config.toml
arch = "mobilenet_v2"
model = "self-supervised audio encoder (BEST-RQ)"
dataset = "short made-up English sentences, spoken by a formant synthesiser in many voices"
train_examples = 26041
n_mels = 80
hop_length = 160
input = "log_mel"
win_length = 400
codebook_size = 256
mask_prob = 0.05
norm = "batchnorm"
activation = "relu"
depths = [3, 3, 3]
kernel_size = 5
stem = "single"
expansion = 4
widths = [192, 240, 296]
init = "torch_default"
residual_init = "none"
optimizer = "adamw"
lr = 0.0019
beta1 = 0.9
beta2 = 0.999
eps = 1e-08
grad_clip = 3.0
steps = 7900
batch_size = 128
epochs = 38.8
lr_schedule = "step"
warmup_steps = 230
weight_decay = 0.5
Rows from block 6, named by matrix and row number. Rows with one number belong to one channel. Each number is 50 + 10 x the weight over the matrix's rms, rounded and kept within 0 to 99. All counts start at 0.
# convs0: expand pointwise conv (model.blocks.6.convs.0.weight, 960x240x1), inputs 160-239
# convs2: project pointwise conv (model.blocks.6.convs.2.weight, 296x960x1, transposed), outputs 148-221
convs0.135:61 52 59 35 60 52 70 38 49 56 71 50 52 72 53 40 70 52 41 48 35 38 57 72 50 51 39 48 70 39 60 58 37 67 64 40 56 51 60 31 54 65 38 48 54 57 42 69 57 50 59 53 45 52 49 66 49 57 65 37 55 50 59 36 55 42 53 48 42 45 48 57 50 26 64 49 71 47 51 52
convs2.135:67 49 63 64 54 69 45 47 55 45 53 36 49 51 39 52 48 38 49 41 36 51 40 52 45 33 44 44 65 58 41 51 47 38 45 61 48 48 32 52 52 61 58 47 53 58 58 42 63 49 47 52 58 52 51 55 37 35 55 49 62 47 45 53 47 59 49 48 49 69 37 61 59 42
convs0.136:42 48 57 39 44 41 50 37 54 51 59 52 43 41 49 54 37 48 58 67 50 43 48 53 45 56 41 48 41 61 53 57 58 32 47 46 48 40 47 56 56 56 67 58 34 46 49 34 47 42 47 54 56 56 60 41 52 60 43 51 58 44 50 46 60 53 43 45 64 51 31 46 48 67 24 48 68 49 57 49
convs2.136:52 67 37 28 62 57 48 59 59 35 48 57 56 31 63 42 37 53 64 52 48 54 45 59 52 41 68 63 41 42 42 55 59 51 42 47 63 40 48 60 53 62 61 38 36 37 43 39 58 61 52 65 60 57 59 57 59 33 50 47 45 50 48 70 53 35 68 40 63 57 61 46 51 57
convs0.137:56 55 60 43 60 47 55 63 37 51 48 48 63 63 41 36 55 54 53 40 47 57 55 51 47 46 47 55 47 68 65 55 57 49 44 41 40 55 54 39 57 62 52 55 49 54 53 67 50 63 48 40 48 50 30 63 39 61 56 57 42 61 62 41 50 68 53 48 67 38 62 56 66 36 57 38 45 46 50 40
convs2.137:44 42 48 52 47 44 61 59 58 56 48 48 38 31 53 48 48 51 42 54 63 39 38 50 52 60 43 43 31 51 54 40 56 70 60 48 44 47 61 58 53 47 44 59 52 51 45 70 51 55 53 54 37 49 54 53 39 51 62 46 46 28 60 48 52 60 49 56 47 37 43 59 48 58
convs0.138:37 53 61 68 59 57 32 38 55 64 43 57 48 53 59 58 62 44 43 50 50 70 53 36 55 55 57 54 45 49 56 59 65 63 54 47 50 47 50 40 38 60 39 21 41 44 40 57 60 50 65 48 44 62 54 44 46 49 41 60 39 50 52 56 40 46 41 57 26 62 35 30 63 56 61 51 34 42 65 42
convs2.138:64 50 57 57 57 54 55 64 40 67 60 38 49 43 52 49 64 48 55 41 56 47 56 42 54 48 50 60 53 59 52 46 40 50 61 50 39 62 51 64 44 41 49 60 47 29 39 50 38 60 48 44 53 46 52 50 40 56 58 52 56 71 51 64 45 35 47 49 54 53 54 46 61 51
convs0.139:40 50 61 38 61 46 33 56 66 35 49 33 57 58 37 32 52 53 35 30 35 58 58 49 55 60 63 58 61 56 55 57 49 52 39 33 52 48 51 66 38 61 62 62 36 61 56 50 58 48 50 48 39 52 59 56 51 51 42 56 44 38 59 50 40 67 48 31 50 50 58 51 49 34 34 34 39 46 63 58
convs2.139:34 54 58 67 60 51 52 55 43 40 56 47 47 56 28 55 43 51 60 44 49 41 59 39 37 42 50 44 60 52 57 40 43 30 35 42 57 50 54 54 50 55 40 44 59 48 53 35 56 48 46 34 59 64 55 41 43 41 60 47 53 47 52 78 49 60 48 38 49 52 61 58 45 52
convs0.140:56 33 51 45 46 54 54 58 42 46 58 39 69 61 49 48 39 45 59 45 57 68 59 47 50 70 40 54 58 58 61 52 67 42 60 35 44 42 34 45 25 70 52 40 19 69 56 56 68 35 52 38 42 62 67 52 73 73 42 49 54 39 49 62 67 54 52 47 50 47 38 44 55 29 23 52 50 60 60 50
convs2.140:42 65 65 54 25 38 39 89 60 44 55 54 39 64 42 54 69 34 24 42 53 48 46 16 52 55 53 50 41 56 56 58 51 61 48 50 49 46 44 40 38 38 57 43 70 47 59 71 64 59 43 60 39 48 53 44 49 54 35 33 36 46 51 39 66 30 55 45 47 59 59 52 45 46
convs0.141:42 78 59 49 55 76 33 53 39 46 45 52 46 65 58 40 53 59 45 24 51 44 56 46 34 33 52 51 26 53 51 54 54 37 36 61 50 45 64 30 52 45 39 48 49 44 60 46 50 60 57 50 54 48 32 50 52 46 64 51 43 24 58 50 43 49 39 69 60 43 60 55 47 32 77 43 32 52 41 58
convs2.141:47 48 54 42 66 47 58 34 68 42 51 58 18 50 51 41 72 34 41 43 73 47 48 42 51 60 51 55 33 47 74 55 70 51 66 52 47 42 53 35 54 42 43 71 60 48 30 44 53 52 62 53 49 38 45 43 44 55 40 37 47 38 33 63 61 42 57 27 53 27 61 46 46 71
convs0.142:45 51 38 64 50 28 55 60 65 48 53 51 56 51 55 59 44 43 58 60 50 37 23 51 36 48 36 43 41 61 42 47 53 68 56 48 54 47 47 70 50 43 60 57 41 50 51 52 36 53 18 58 44 49 50 38 45 58 31 35 41 40 25 45 67 52 48 43 53 60 49 47 28 53 37 66 63 63 48 63
convs2.142:48 30 35 50 49 47 46 59 37 56 54 39 55 52 54 56 39 45 61 63 42 38 46 59 44 52 54 38 53 39 47 61 58 44 34 60 53 52 41 56 67 50 45 45 45 56 70 47 40 44 49 51 54 68 53 63 50 42 53 64 57 51 45 32 33 58 35 65 46 52 39 62 55 34
convs0.143:55 51 47 32 43 54 58 30 51 51 73 35 84 50 44 56 50 58 48 61 33 69 65 38 57 60 57 56 62 35 41 47 52 35 35 37 60 48 58 44 53 47 50 40 40 52 50 48 71 62 54 27 48 63 54 49 58 65 55 48 60 43 59 38 39 41 50 44 39 51 44 62 55 44 59 31 51 51 57 65
convs2.143:73 63 65 29 46 60 54 57 72 48 32 61 54 39 53 38 42 53 52 47 60 36 56 46 44 56 49 60 43 51 60 52 49 44 59 44 52 41 71 54 55 40 77 58 49 48 47 48 62 53 56 39 31 39 41 39 48 33 47 46 61 47 54 57 73 42 59 56 61 66 47 44 45 50
convs0.144:65 57 49 62 61 34 69 38 37 55 39 58 44 54 70 76 52 43 80 52 66 44 48 52 48 51 40 40 44 38 47 49 40 57 43 55 46 68 34 49 43 63 47 61 58 56 67 49 64 46 35 39 60 44 42 53 70 65 46 49 45 59 59 42 78 38 64 51 58 50 21 52 51 31 32 50 32 47 54 19
convs2.144:50 56 50 46 56 60 55 61 44 52 57 36 68 64 48 50 26 27 56 40 45 38 39 37 48 27 48 69 48 50 56 70 51 37 61 53 52 52 46 64 43 68 62 52 32 70 35 63 44 61 52 49 75 33 48 47 58 61 42 57 39 69 58 52 55 48 37 63 81 59 43 38 52 43
convs0.145:53 45 55 37 52 48 55 50 57 55 61 62 63 73 37 74 64 55 52 60 50 69 56 51 49 49 63 51 38 40 53 37 52 42 48 34 53 62 61 56 50 46 64 47 63 43 52 55 56 51 38 41 64 60 57 70 61 66 55 35 54 55 47 45 45 58 58 47 47 46 49 36 45 42 46 37 60 52 58 58
convs2.145:48 36 48 53 54 60 60 57 50 66 52 53 28 58 61 52 37 30 35 55 62 74 38 53 57 59 57 47 49 56 55 59 54 50 56 53 46 50 46 27 47 58 49 47 59 57 64 55 44 48 51 62 55 42 54 65 69 54 33 47 60 48 30 30 33 44 52 58 39 63 45 57 66 53
convs0.146:49 55 50 50 50 53 50 54 47 75 44 53 39 57 58 25 47 47 34 40 34 38 40 70 53 47 33 43 57 36 26 73 35 45 52 60 45 46 44 45 56 63 41 53 50 39 42 44 51 45 63 64 45 47 47 44 66 53 48 44 56 53 62 26 65 67 23 76 55 37 51 43 37 32 61 59 36 47 55 64
convs2.146:47 18 52 40 57 54 60 46 38 27 48 39 56 51 58 41 59 60 45 54 56 57 47 59 74 50 61 56 40 47 47 32 82 54 56 50 51 48 19 41 43 42 23 67 52 61 32 60 54 56 60 51 69 59 74 59 54 58 57 68 53 47 42 39 38 64 70 56 40 44 68 50 50 64
convs0.147:54 41 41 47 53 42 56 38 35 53 67 52 63 61 47 66 69 49 69 55 53 48 50 50 59 45 53 35 44 37 58 63 56 59 48 37 36 60 39 25 61 55 58 42 40 49 45 59 50 42 57 48 50 72 54 53 68 46 44 46 39 58 57 67 51 53 53 77 45 59 27 41 51 47 58 51 40 61 41 51
convs2.147:52 32 48 58 65 52 63 58 56 38 74 42 57 50 38 66 59 52 58 47 49 44 45 45 45 29 42 41 47 55 32 50 54 40 50 61 42 54 29 51 58 59 41 49 45 71 43 46 55 38 31 34 50 48 59 58 31 42 42 58 67 40 36 42 44 68 25 45 41 67 37 70 57 55
convs0.148:58 40 65 55 55 53 58 52 41 43 41 33 40 62 54 44 38 56 58 54 46 48 38 53 36 48 17 46 54 43 73 37 62 57 58 59 52 47 54 47 50 47 48 59 40 64 56 42 62 66 43 49 64 47 47 18 34 52 62 64 65 44 67 49 53 37 59 45 51 34 68 53 45 34 52 48 59 52 47 46
convs2.148:38 48 55 63 56 44 45 67 56 48 75 54 46 28 52 66 53 51 65 50 40 39 51 43 35 52 38 46 60 64 59 36 44 51 38 52 38 30 53 67 38 67 47 51 54 55 70 45 60 50 32 47 55 55 65 63 49 59 72 53 49 38 47 49 38 58 49 34 37 51 47 48 42 42
convs0.149:41 46 61 44 40 44 48 54 45 44 39 35 44 39 49 61 56 56 45 43 46 58 42 62 55 50 69 58 53 34 40 62 72 24 32 53 64 77 65 64 38 50 51 33 50 68 49 39 40 51 62 68 43 47 47 60 68 45 39 52 55 55 39 49 48 70 50 28 53 51 48 48 58 37 41 61 41 49 59 53
convs2.149:53 62 44 46 36 62 50 61 57 49 46 53 55 55 56 49 48 51 64 54 43 50 41 42 40 45 53 54 52 46 45 54 51 45 48 55 58 48 58 48 57 55 62 37 47 73 61 51 39 51 57 63 42 52 50 42 50 27 41 47 49 42 55 41 59 58 50 64 50 51 62 58 54 55
convs0.150:44 36 38 38 39 45 44 44 50 41 50 63 42 53 53 40 31 44 49 53 67 49 35 51 59 50 55 51 41 54 40 51 60 46 63 50 58 45 64 61 41 52 53 56 47 52 54 61 41 38 47 52 47 33 68 37 55 59 46 40 56 41 60 39 64 41 47 37 55 51 61 58 64 57 54 62 55 42 47 44
convs2.150:42 46 60 53 64 38 59 66 44 55 53 35 34 46 41 60 26 46 45 41 50 40 42 36 47 58 40 38 42 51 66 45 47 61 47 60 44 57 58 53 49 58 47 57 43 55 45 21 56 69 46 41 53 62 56 50 52 46 63 55 50 42 58 26 50 48 33 21 40 48 47 61 47 69
convs0.151:59 54 47 48 48 55 51 58 41 49 38 46 38 67 55 46 46 62 53 43 57 55 57 48 37 44 60 63 47 36 38 50 47 46 46 50 49 55 52 34 48 53 37 37 62 52 45 57 48 33 66 48 55 47 26 56 64 56 58 50 47 44 56 36 39 51 48 56 52 33 60 41 52 38 45 41 48 42 43 34
convs2.151:47 39 55 49 50 52 37 39 57 54 47 71 51 51 57 51 80 69 69 63 55 46 53 49 55 48 58 64 43 63 52 47 56 48 58 52 47 36 56 57 37 38 40 58 58 43 32 50 49 42 44 47 55 46 55 63 42 63 54 54 67 45 43 67 42 54 61 43 50 42 56 39 52 47
convs0.152:68 41 48 34 38 46 63 63 46 50 49 45 55 79 50 50 47 30 44 52 41 59 63 53 48 38 58 64 51 42 53 55 35 52 34 43 41 38 58 35 53 37 52 65 72 67 61 69 56 30 53 48 41 54 44 70 67 54 60 44 53 77 38 42 61 59 52 72 54 43 56 71 42 48 63 44 44 32 49 58
convs2.152:63 63 56 64 41 38 41 41 34 40 53 30 38 49 40 33 56 30 42 19 39 33 62 41 57 38 43 46 56 61 53 49 50 62 49 50 52 52 31 36 36 55 39 51 43 41 39 41 20 48 65 45 71 54 38 29 42 47 69 45 38 50 57 37 51 47 50 61 34 40 46 47 39 52
convs0.153:57 53 47 50 42 43 54 43 44 53 59 44 59 58 73 68 55 67 68 49 47 34 62 46 19 42 66 62 61 36 34 52 38 44 50 29 39 63 31 46 34 71 51 43 50 57 47 38 71 68 58 50 60 44 69 45 53 58 39 40 31 55 46 69 27 58 44 36 59 47 40 42 40 59 23 49 44 73 35 45
convs2.153:66 69 57 74 55 59 47 35 28 54 47 37 34 27 65 47 43 76 23 45 58 58 47 47 92 57 40 48 53 67 64 41 25 59 50 52 52 59 56 50 26 49 43 61 50 43 49 34 44 55 52 37 36 43 46 37 27 46 48 53 47 61 50 42 57 44 54 51 61 63 44 47 46 47
convs0.154:52 62 42 68 41 46 54 48 53 69 41 49 62 28 55 44 60 63 47 44 29 49 30 40 54 40 66 53 61 45 45 50 51 47 46 48 74 55 58 54 36 53 51 26 35 40 33 44 32 53 43 70 35 43 36 51 46 69 41 63 39 47 42 40 60 53 32 37 39 49 45 64 47 43 64 74 67 41 65 62
convs2.154:67 69 79 24 56 53 41 48 58 43 81 48 54 26 55 32 57 43 30 66 59 56 51 41 28 67 43 43 38 38 37 65 78 35 35 45 42 28 44 29 63 33 71 89 68 58 63 75 53 62 50 62 55 53 46 61 32 51 53 49 46 40 37 44 58 10 35 46 71 67 56 36 39 65
convs0.155:39 66 45 53 44 56 45 47 58 57 42 54 50 45 42 48 59 61 48 51 48 44 42 62 32 35 48 54 50 60 60 50 57 55 49 28 53 57 52 66 46 58 57 52 43 55 37 63 38 69 46 50 40 52 55 51 35 61 41 42 57 54 50 55 48 50 43 37 58 55 39 70 35 45 37 48 52 65 58 64
convs2.155:53 60 64 49 47 62 56 55 56 52 57 51 47 40 41 49 58 55 43 61 49 44 49 41 48 60 53 58 46 54 33 47 45 63 55 56 54 62 53 59 53 41 58 55 45 47 51 58 44 49 56 48 56 37 39 52 48 51 56 44 42 37 53 48 51 47 48 56 30 49 58 46 47 46
convs0.156:49 42 53 54 45 48 57 57 57 49 56 41 48 42 41 28 45 39 50 49 47 41 52 44 64 46 45 45 63 60 60 50 41 75 39 47 52 33 49 46 48 36 61 53 52 56 55 64 51 50 50 51 47 53 63 47 34 52 45 50 58 60 56 52 52 53 50 45 63 49 47 60 41 56 45 63 66 49 47 63
convs2.156:48 38 58 54 60 50 43 42 41 50 56 56 57 52 54 49 66 60 59 49 46 48 66 57 40 48 51 62 50 75 45 50 44 23 52 45 49 37 65 48 21 64 41 46 57 57 55 48 63 45 41 35 64 50 58 43 28 62 79 60 63 49 42 65 48 54 52 54 59 40 47 46 57 44
convs0.157:58 63 31 49 69 42 50 53 60 54 54 47 66 47 42 33 49 30 52 40 06 35 58 44 39 56 51 49 63 42 35 34 49 24 28 50 39 65 55 59 80 52 35 58 61 35 62 46 60 46 45 56 47 52 60 62 36 40 52 58 38 46 52 48 40 68 50 62 50 41 46 62 49 47 41 38 56 46 42 67
convs2.157:56 62 45 49 44 56 46 33 48 39 51 50 52 47 55 51 44 66 56 42 34 39 59 34 65 46 44 58 62 72 41 44 46 49 62 66 55 61 52 47 27 45 54 51 49 48 32 39 35 51 46 27 64 41 42 29 56 47 47 49 40 58 64 44 69 39 56 58 41 44 53 46 43 59
convs0.158:51 36 44 51 34 33 46 57 40 38 46 51 64 42 31 22 37 60 65 51 66 54 36 25 62 51 56 32 63 59 48 51 46 45 55 73 59 48 46 50 54 31 55 68 38 60 68 58 54 38 33 59 35 43 73 47 52 52 36 58 38 46 56 40 78 58 46 56 73 65 50 61 40 55 57 53 48 59 50 61
convs2.158:45 53 43 55 49 70 46 61 56 56 52 48 46 52 74 63 65 35 45 51 43 53 35 39 52 48 54 51 46 61 54 62 59 60 44 59 57 54 56 47 52 64 59 44 58 58 57 65 19 42 47 59 48 47 42 58 57 37 28 47 46 35 51 48 37 50 52 53 51 50 51 62 62 41
convs0.159:60 49 46 39 60 55 49 65 41 20 49 25 31 27 51 54 25 63 59 51 65 38 53 46 44 44 39 34 51 47 73 44 53 32 48 62 64 52 56 34 71 25 44 72 46 33 41 49 33 33 52 42 52 41 44 36 52 28 56 51 60 48 57 49 42 42 54 54 79 34 49 65 67 61 42 50 62 42 46 45
convs2.159:48 54 55 48 59 56 45 57 48 44 54 63 40 53 45 58 58 60 51 73 59 46 45 52 51 53 67 52 37 43 43 42 47 63 44 40 66 58 48 45 55 54 41 50 59 54 58 53 47 33 50 62 53 42 36 45 58 49 41 46 56 35 43 42 55 57 43 52 40 39 47 47 52 53
convs0.160:55 29 35 43 40 39 51 45 40 41 52 45 53 48 32 41 46 46 60 52 54 43 46 39 49 55 57 40 54 55 46 62 42 56 49 39 42 54 52 46 50 57 57 59 33 60 53 58 50 47 53 57 34 43 64 43 60 50 46 41 39 48 53 46 58 50 48 64 65 58 44 56 55 62 55 54 43 41 50 47
convs2.160:49 46 52 57 48 57 50 59 46 50 48 46 48 58 57 54 47 45 40 34 56 55 50 51 53 50 49 50 59 54 78 57 51 49 50 50 46 53 45 49 49 49 46 52 49 52 59 51 45 51 44 56 45 55 56 52 60 47 30 51 62 52 39 47 44 55 49 39 59 55 48 53 53 59
convs0.161:57 49 61 46 39 65 44 55 40 45 42 38 69 33 36 65 53 50 45 40 41 53 60 62 67 57 40 50 50 45 65 46 48 49 50 55 49 42 41 59 43 39 68 42 40 41 52 44 58 66 33 39 57 41 44 50 40 63 50 53 56 56 46 68 51 39 35 44 26 41 85 65 40 40 53 40 63 35 51 50
convs2.161:56 61 58 77 37 39 40 47 62 49 49 47 66 53 55 47 57 51 55 51 52 51 27 35 56 40 16 34 45 49 48 36 51 56 46 52 34 47 54 50 52 50 58 51 43 41 27 56 49 71 55 64 46 50 47 47 30 45 50 37 38 47 60 50 60 53 57 29 51 52 47 61 59 41
convs0.162:43 25 51 32 54 44 59 44 54 44 66 57 59 64 34 54 50 52 61 74 55 54 50 78 49 64 38 47 44 66 48 34 41 52 65 21 36 56 45 79 41 35 66 54 51 59 49 52 60 60 32 38 57 64 60 55 61 74 40 49 54 66 28 46 59 43 73 30 62 53 53 66 52 51 55 46 58 76 38 49
convs2.162:42 45 45 54 36 35 37 42 45 52 42 56 67 58 49 58 51 66 67 49 21 36 63 55 42 60 45 47 65 57 48 44 35 37 45 59 56 52 62 73 45 41 48 26 36 49 54 60 46 33 38 31 44 65 42 38 50 46 64 53 53 52 46 63 51 64 53 60 60 30 36 58 49 31
convs0.163:54 41 44 41 47 42 59 54 35 63 68 64 44 52 51 51 42 43 56 51 53 55 49 52 50 49 59 42 51 44 42 53 64 43 53 58 54 45 58 57 53 53 51 43 49 57 55 51 57 55 54 43 41 50 47 60 49 45 55 53 57 44 51 34 58 47 54 43 37 50 65 37 52 43 56 44 58 57 50 51
convs2.163:46 57 48 45 63 43 58 62 43 45 60 41 45 46 56 43 45 41 45 57 61 45 42 44 49 67 42 37 43 42 53 63 50 38 50 49 53 61 59 52 60 49 52 50 46 50 59 78 34 49 59 46 41 49 49 28 54 45 47 48 45 43 51 52 64 47 37 43 51 50 47 51 41 51
convs0.164:48 35 42 73 54 40 56 48 48 69 30 67 28 61 61 52 68 57 42 52 53 55 21 70 68 54 55 49 47 52 61 54 46 50 59 43 53 74 56 60 52 53 48 54 61 60 56 41 50 48 24 68 70 55 57 63 44 42 29 57 64 63 57 40 74 71 57 31 46 56 46 46 53 43 35 65 56 50 55 39
convs2.164:33 45 50 59 44 37 48 55 31 56 64 30 42 49 57 61 37 48 50 38 51 62 54 52 53 39 52 42 52 51 44 57 57 61 40 58 43 57 49 54 46 52 31 51 63 64 67 55 45 68 36 53 63 70 70 63 50 65 42 56 50 56 56 33 25 49 54 54 53 59 55 55 48 58
convs0.165:41 69 54 51 83 56 62 30 59 60 45 52 61 62 51 29 59 66 50 53 44 51 46 59 56 65 39 47 69 64 34 53 36 62 41 37 46 53 44 49 43 63 29 45 44 46 41 49 48 54 58 43 36 52 34 60 53 58 48 57 29 68 65 37 55 43 45 68 49 51 36 84 49 35 65 52 26 71 52 51
convs2.165:64 36 62 38 57 63 45 66 37 62 54 46 57 45 65 59 56 54 91 51 51 51 39 49 45 61 65 71 15 52 73 48 45 44 43 40 59 43 62 50 46 77 62 49 51 53 55 50 52 46 54 60 50 45 54 63 33 55 57 68 38 51 68 51 49 43 50 41 82 61 65 42 60 58
convs0.166:39 67 31 43 58 45 40 37 56 39 47 82 56 49 51 53 55 56 31 59 60 47 50 33 47 63 66 35 45 65 53 20 37 33 47 50 38 61 55 43 66 42 39 54 61 57 67 40 64 37 50 60 53 46 63 47 39 44 39 48 46 48 58 53 62 58 72 61 37 43 37 50 48 57 47 54 52 51 50 59
convs2.166:50 52 45 40 62 30 59 43 56 35 73 54 49 43 64 49 68 53 38 43 65 60 57 48 45 56 53 37 46 35 49 53 55 64 38 59 68 44 43 57 57 43 39 53 50 48 55 73 32 52 50 52 48 56 44 52 58 53 41 52 50 38 38 50 47 78 50 36 41 42 60 36 53 52
convs0.167:58 50 39 48 45 61 61 51 44 53 73 36 67 57 50 58 54 30 60 49 37 46 66 44 39 53 32 44 61 25 24 39 31 67 35 47 51 48 47 46 52 43 48 52 53 48 51 63 59 55 44 23 38 52 51 61 54 60 59 33 57 52 38 43 35 40 32 61 47 55 44 38 32 37 40 51 53 56 43 52
convs2.167:34 51 44 57 49 52 52 32 31 50 68 35 52 44 56 67 57 61 60 50 47 64 50 60 55 39 53 48 63 58 34 38 43 55 37 39 60 65 54 47 42 63 40 43 68 68 43 39 48 52 37 46 58 45 45 45 46 53 24 53 37 48 52 45 37 45 43 42 40 26 51 55 49 56
convs0.168:45 46 59 46 49 47 45 61 44 53 57 53 62 65 38 49 56 64 57 54 54 61 45 38 51 46 54 47 38 54 59 45 68 46 32 55 51 36 63 56 41 36 52 50 52 54 62 49 81 53 51 29 70 65 63 62 38 62 41 59 57 56 42 38 45 55 39 56 69 51 60 33 34 41 40 59 68 34 62 38
convs2.168:51 68 37 39 58 53 65 55 68 22 58 34 71 34 46 29 46 48 51 46 46 66 37 52 35 22 36 39 66 39 48 73 68 31 48 42 49 41 32 30 67 58 77 54 50 51 60 45 60 64 74 48 62 45 48 39 50 31 69 42 27 58 38 69 66 53 34 34 47 56 53 58 54 39
convs0.169:41 53 47 48 59 45 53 46 52 41 48 47 42 51 60 69 57 57 46 45 51 42 47 55 50 52 44 47 47 33 33 52 40 50 37 59 67 70 65 62 63 22 32 64 73 52 44 19 42 56 40 42 58 39 50 41 43 32 58 29 55 54 45 52 37 44 61 57 50 57 54 56 53 47 48 45 25 50 32 61
convs2.169:43 63 48 57 26 37 29 69 62 43 54 49 38 46 25 60 45 44 50 18 49 47 47 41 60 59 46 50 35 55 62 46 49 71 53 24 37 39 37 36 40 40 50 56 56 44 50 60 69 65 29 63 36 52 56 53 69 63 17 41 38 58 53 52 60 37 65 40 60 51 54 47 30 72
convs0.170:40 58 50 47 52 41 40 31 57 43 57 46 64 49 57 50 44 56 44 56 53 54 29 42 51 53 47 47 52 48 46 43 53 48 36 55 62 41 62 56 63 50 48 46 42 48 57 33 60 47 48 61 52 53 49 37 45 51 56 49 60 29 58 49 70 56 46 35 42 46 37 60 57 35 44 61 59 41 57 65
convs2.170:46 56 43 74 40 32 30 42 37 60 43 45 39 65 48 47 43 47 53 43 38 36 59 38 61 56 43 51 46 65 46 43 38 65 46 68 47 55 42 57 27 19 40 34 31 35 40 40 66 50 48 44 37 58 51 45 51 54 51 52 48 48 62 41 43 46 53 62 48 60 45 47 46 47
convs0.171:66 36 49 51 48 48 60 45 59 50 44 26 51 54 50 46 34 54 32 64 44 56 46 38 55 62 43 30 59 50 49 56 36 50 53 53 67 43 59 36 52 42 52 42 41 46 48 56 49 43 44 53 42 52 60 32 62 41 49 51 44 50 44 46 48 47 55 52 61 63 38 45 59 62 59 47 49 50 52 55
convs2.171:47 61 59 52 42 50 54 57 44 43 44 45 57 61 46 50 47 58 48 55 49 46 58 50 48 60 50 42 59 35 50 38 50 48 37 59 62 58 46 59 61 40 49 52 51 53 58 44 48 50 57 45 51 57 41 38 46 43 52 47 50 57 60 44 55 58 49 51 40 52 52 51 43 44
convs0.172:41 44 58 51 49 48 33 47 60 50 60 52 56 54 46 51 50 41 45 58 46 63 45 49 54 50 51 58 42 54 31 45 44 47 57 41 51 38 37 58 38 36 52 41 56 44 56 51 61 51 64 42 50 70 65 48 51 59 44 50 45 61 50 49 33 39 48 44 41 61 48 48 53 60 60 62 44 38 50 48
convs2.172:35 51 43 57 54 60 59 50 44 43 48 44 43 53 73 50 42 33 30 59 45 58 37 39 60 57 46 49 32 57 48 58 53 58 41 68 67 55 49 44 34 47 45 35 38 71 33 53 39 54 55 57 51 56 54 44 42 44 76 50 36 46 57 39 49 59 48 61 44 45 52 60 51 59
convs0.173:52 50 53 51 47 38 47 56 43 62 59 65 70 61 47 60 70 57 61 54 57 53 50 43 55 53 55 63 59 44 45 55 61 59 47 54 23 56 34 44 55 61 40 30 50 38 49 47 61 40 69 46 47 63 34 60 61 48 36 54 30 65 49 57 45 51 45 56 44 57 49 40 55 54 52 43 37 66 56 34
convs2.173:53 46 24 47 64 39 61 28 51 44 55 48 67 67 48 47 52 56 61 51 64 78 50 57 38 36 46 43 34 32 43 65 58 39 59 46 48 44 43 43 71 43 46 43 52 39 57 38 47 41 58 49 38 46 54 39 42 51 30 56 39 58 36 45 56 57 36 57 43 48 55 59 55 61
convs0.174:52 54 55 51 54 57 45 48 49 57 50 57 61 37 46 46 50 34 45 47 49 61 49 51 51 56 49 49 45 67 60 44 52 48 58 42 41 27 41 52 37 71 65 35 52 45 48 65 47 44 64 57 35 56 46 51 53 61 65 67 41 38 49 64 57 43 58 55 44 42 59 43 41 59 65 55 68 44 61 46
convs2.174:53 41 53 47 56 46 53 57 51 54 60 54 36 66 54 54 37 48 44 68 56 50 49 52 57 45 48 48 51 42 57 58 47 43 54 55 44 52 53 37 52 48 49 54 36 63 44 34 53 50 60 57 42 38 51 49 62 59 50 53 48 39 34 37 47 54 44 55 50 47 50 41 57 46
convs0.175:55 40 26 56 66 34 41 50 19 50 50 53 79 16 24 50 58 51 57 34 52 46 42 30 55 46 50 63 42 49 42 50 74 57 41 67 29 57 56 58 68 11 26 30 33 48 53 58 65 43 56 62 55 48 35 51 51 53 42 69 34 58 39 64 58 55 43 61 53 44 54 66 56 58 55 52 44 38 47 54
convs2.175:56 45 47 41 58 58 51 36 47 52 26 53 53 50 40 52 51 56 33 52 44 48 61 60 60 45 53 65 49 55 35 67 34 53 69 37 53 55 54 42 44 57 49 52 52 56 50 65 36 45 48 28 58 39 42 38 53 54 70 58 54 47 60 63 63 42 52 43 52 37 64 45 36 68
convs0.176:46 54 51 44 60 63 43 41 42 51 39 35 52 32 39 20 54 57 34 24 43 29 38 53 52 45 54 42 62 44 49 63 51 47 34 45 60 57 41 57 54 52 52 56 37 47 52 55 35 54 50 53 42 42 48 44 37 43 39 54 45 56 70 44 46 55 32 54 69 36 57 63 57 33 56 54 43 29 48 47
convs2.176:50 50 41 47 43 60 36 39 48 51 48 52 52 64 34 59 45 40 64 37 25 45 39 43 47 50 50 59 56 52 46 55 45 28 56 46 49 41 44 53 51 63 52 46 64 56 59 57 76 37 45 40 54 48 51 37 53 40 55 57 46 42 67 67 63 53 40 30 58 28 60 61 45 59
convs0.177:63 48 54 51 56 50 59 59 50 44 48 32 36 64 56 43 40 52 45 55 49 59 45 42 50 54 54 32 38 48 37 53 35 49 37 52 56 40 53 39 48 54 52 61 52 53 54 56 38 47 50 48 58 47 48 42 59 37 47 42 50 52 57 43 47 61 55 68 66 60 49 43 52 51 64 53 39 54 37 48
convs2.177:36 52 44 52 56 50 64 50 50 50 46 50 46 48 42 49 48 55 47 53 47 48 43 44 42 46 55 48 54 45 51 46 54 53 54 40 58 58 55 52 59 62 45 49 50 39 37 38 58 53 52 43 45 54 46 46 43 41 55 43 40 52 57 60 52 47 45 61 54 44 51 65 55 53